python train.py --model="contrastive image-text model" --dataset="rendered scenes of coloured solids on a plain floor" --train_examples=48750 --image_size=64 --crop_scale_min=1 --horizontal_flip=false --translate=0.06 --cutout=0.4 --tokenizer="word" --vocab_size=63 --loss="softmax" --embed_dim=256 --encoder_arch="efficientnet" --encoder_norm="batchnorm" --encoder_activation="hardswish" --encoder_channel_attention="eca" --encoder_depths=[2, 5, 5] --encoder_kernel_size=3 --encoder_stem="deep" --encoder_expansion=4 --encoder_widths=[24, 48, 96] --text_encoder_causal=true --text_encoder_width=256 --text_encoder_layers=8 --text_encoder_norm="layernorm" --text_encoder_norm_position="pre" --text_encoder_activation="gelu" --text_encoder_mlp_ratio=4 --text_encoder_head_dim=32 --text_encoder_fused_qkv=true --text_encoder_bias="all" --text_encoder_qk_norm=true --text_encoder_parallel_block=true --text_encoder_dropout=0.05 --text_encoder_inner_norm=false --text_encoder_drop_path=0.15 --text_encoder_positions="learned" --init="trunc_normal_002" --residual_init="scaled_by_depth" --optimizer="adamw" --learning_rate=0.0014 --beta1=0.9 --beta2=0.98 --eps=1e-06 --max_grad_norm=3.0 --max_steps=3800 --batch_size=128 --epochs=10.0 --lr_schedule="wsd_sqrt" --decay_fraction=0.2 --final_lr_fraction=0.01 --warmup_steps=190 --weight_decay=0.3
Rows from block 8 of the image encoder of a small contrastive image-text model, named by matrix and row number. Rows with one number belong to one channel. Each number is 500 + 40 x the weight over its row's rms, rounded and kept within 0 to 999. All counts start at 0. Numbers have three digits each.
After each channel's rows are labels from the 100 images, of 14976, where the channel reaches its highest value: "top examples" is what is common among them. Only what is clearly more common there than usual is listed. The data: rendered scenes of coloured solids on a plain floor.
# convs0: expand pointwise conv (encoder.blocks.8.convs.0.weight, 384x96x1x1), inputs 0-95
# convs1: depthwise 3x3 conv (encoder.blocks.8.convs.1.weight, 384x1x3x3), a 3x3 kernel
# convs2: project pointwise conv (encoder.blocks.8.convs.2.weight, 96x384x1x1, transposed), outputs 0-95

convs0.334:519483444516434465447586518525467465472485471528551496555494476472540503524513462550505470450390451462564554487513541504457498547513552479523488464411484520463541473489534514464470422489525587501457526475491548458516545594555461496516475545525482492484477499502426506547555450453493518552
convs1.334:512466494510437443503443450
convs2.334:562519572510568540500508560539558499487518424562494556509502487500525473463475460524426553528474526505529480477526516430487565485493511519458410531490456429527503606493511510516509518496471440529541499542480482514450389453482509521483535504531527540496528480461551560513413572536518491480
top examples: pink object; red object

convs0.95:484489504512464494509527508547464438461499386529544500560467501457503572608578488517514525547495483476465527481560594552493533505526521486516515537366515498520456472470541534476495419476527500586461536503475509479484505555497459465491506554510492481436507453501443506546511504484483444480
convs1.95:440458460443516533472515457
convs2.95:464543450494480496485445535493501468503501503437531551508490484482520596574559508528543533526517499472493512405549545510571456471497501560485537523443520519500505447500511483520526486460518548500489483505470539413542480550497423510542539574480462486413564499450389510560484482420514506522
top examples: pink object; count: five; its colour: pink

convs0.94:530566505443481451499445510477445558497513513476566518449424462493524560503483507455491540555508461475431441415500471555510520453492529461476518562496529511472478520515487503512451476454492477462475422549440515476524550495493511523526525527356481458545527491474484530538465590454514496564
convs1.94:482464430463552518446479508
convs2.94:527583455410484501492451599469500565437500490493521488422461453482534568493466549420491522538487453445486490415446466523518494482573481471507513538484526520499482520526470509542481481446455471461472483567498573449536543470472487505534494525396460490525535481509465552540470535456488483504
top examples: purple object

convs0.311:500425479535465484453526493465497427553516543496482530569541486495445470486405483484517512461477513482541566523486486500526461527461550541486465506504450485445483479509471518498499515523514580419501577399513565491476545501527562521533420560518565548493505584504502477429547437531532508503
convs1.311:520543517537549540522575518
convs2.311:553566537446514509563445550528546513424484420514503524451460496506541508498584532524448543498476454506485436481494516493494536481547463414517556510529515527577534534478544513528437519494448501582506434534459507460531484549453504513477524421435450485498512424499532512569460483481465478530
top examples: orange object; cube frame; brown object; its colour: orange

convs0.241:512583553472538479494462588505492532472553469488536531450411509536545522548480546500456522535527487529433426405531442530496535407489492490472501552534541501510413587547486463502487492478530423509493446532463459511514512506476498493473525493467481480537521522467536541524446592488460513491
convs1.241:484438487490578460457515482
convs2.241:512573578479581490480523603498520509483519499498469569444449510581518521568438532524487516503509496542480490425529451508485517434481493509458474532560549517483448636554490503498478512490533471523494470531471448483497509545477472494493543477515445491513555515479577556521429558481473536510
top examples: purple object; blue object; twisted bar

convs0.312:454484483454469493492495475523493520487487491538516495540472476403519535601558527465560518572521506417421505467559569529553535510477508497512532524452472511493469432486503522579517450477489480505448465455379555460487524503472485432525465540469503470440512506561460446558521536493474478510
convs1.312:505566504535569546498512458
convs2.312:505514467509502553579447512518511415510474478463518525541499484425499583494619482491485536492500542454520498490535571510566469471562503560505518547476476514532514455447491523472579537447510499534565559506533511493512462518474456531543508557525499499382583469482440498524489460474538485481
top examples: pink object; cube frame; its colour: pink

convs0.54:515488542489530480565464495496654477502482492472422518473497494480496463451520558473495512507515533494494530518460488466596479465499442535509504512593493529545492467536437536538528628487466491499581518500479505499507465482433544510524508485518487510430576520535553465453438478513510480542
convs1.54:467535453447541529467442503
convs2.54:533545510468513438529515548530556434465515496509444575473435490455474512476527565506510556529500480494498592425450538452545514438500466508524493527513518554487521504527485480535469515476435496538541529479496518435477447531450455495553536485508424508395585499522510475522404475463448481539
top examples: orange object

convs0.314:507474514536521489533464503434548484485484483472472493481523493519501523397484518514522494506489577503519553472450456496562452494537492580478470468512506480497511502517392585613536582455470489449617555514542494517527462467455513579574513493519507548477550503478523512471469473525517465508
convs1.314:390460505486493497498517488
convs2.314:483603504422454502615459569499465547443470566510524478467421534461489555459524511454517516463514486507508451455485538550482536473565461501478486528480526444479468504466453422472447518487445466458562457572517509517481546533430505497499533518461490443531547487478534549503511561481494515497
top examples: orange object

convs0.154:543483477547469471458532522409502445523528537476499507503531500539445445458360454503500488423443498508583520512433449485515437503477537552502456495513498507458484511509477517491462509511516554404486555442532521504512539517542542589519466523524530534544486582498512503433516457498544525518
convs1.154:523420490496417487508485508
convs2.154:492549502463538485561496536517511548468490419521512459443478495484536536525581545519504523586497518513497468454526543526517583484536430490524531537451543500558484551514509501546517522475430413548558454574491463504491458488403451504507531493491492464462530437471498533568455575490455461468
top examples: orange object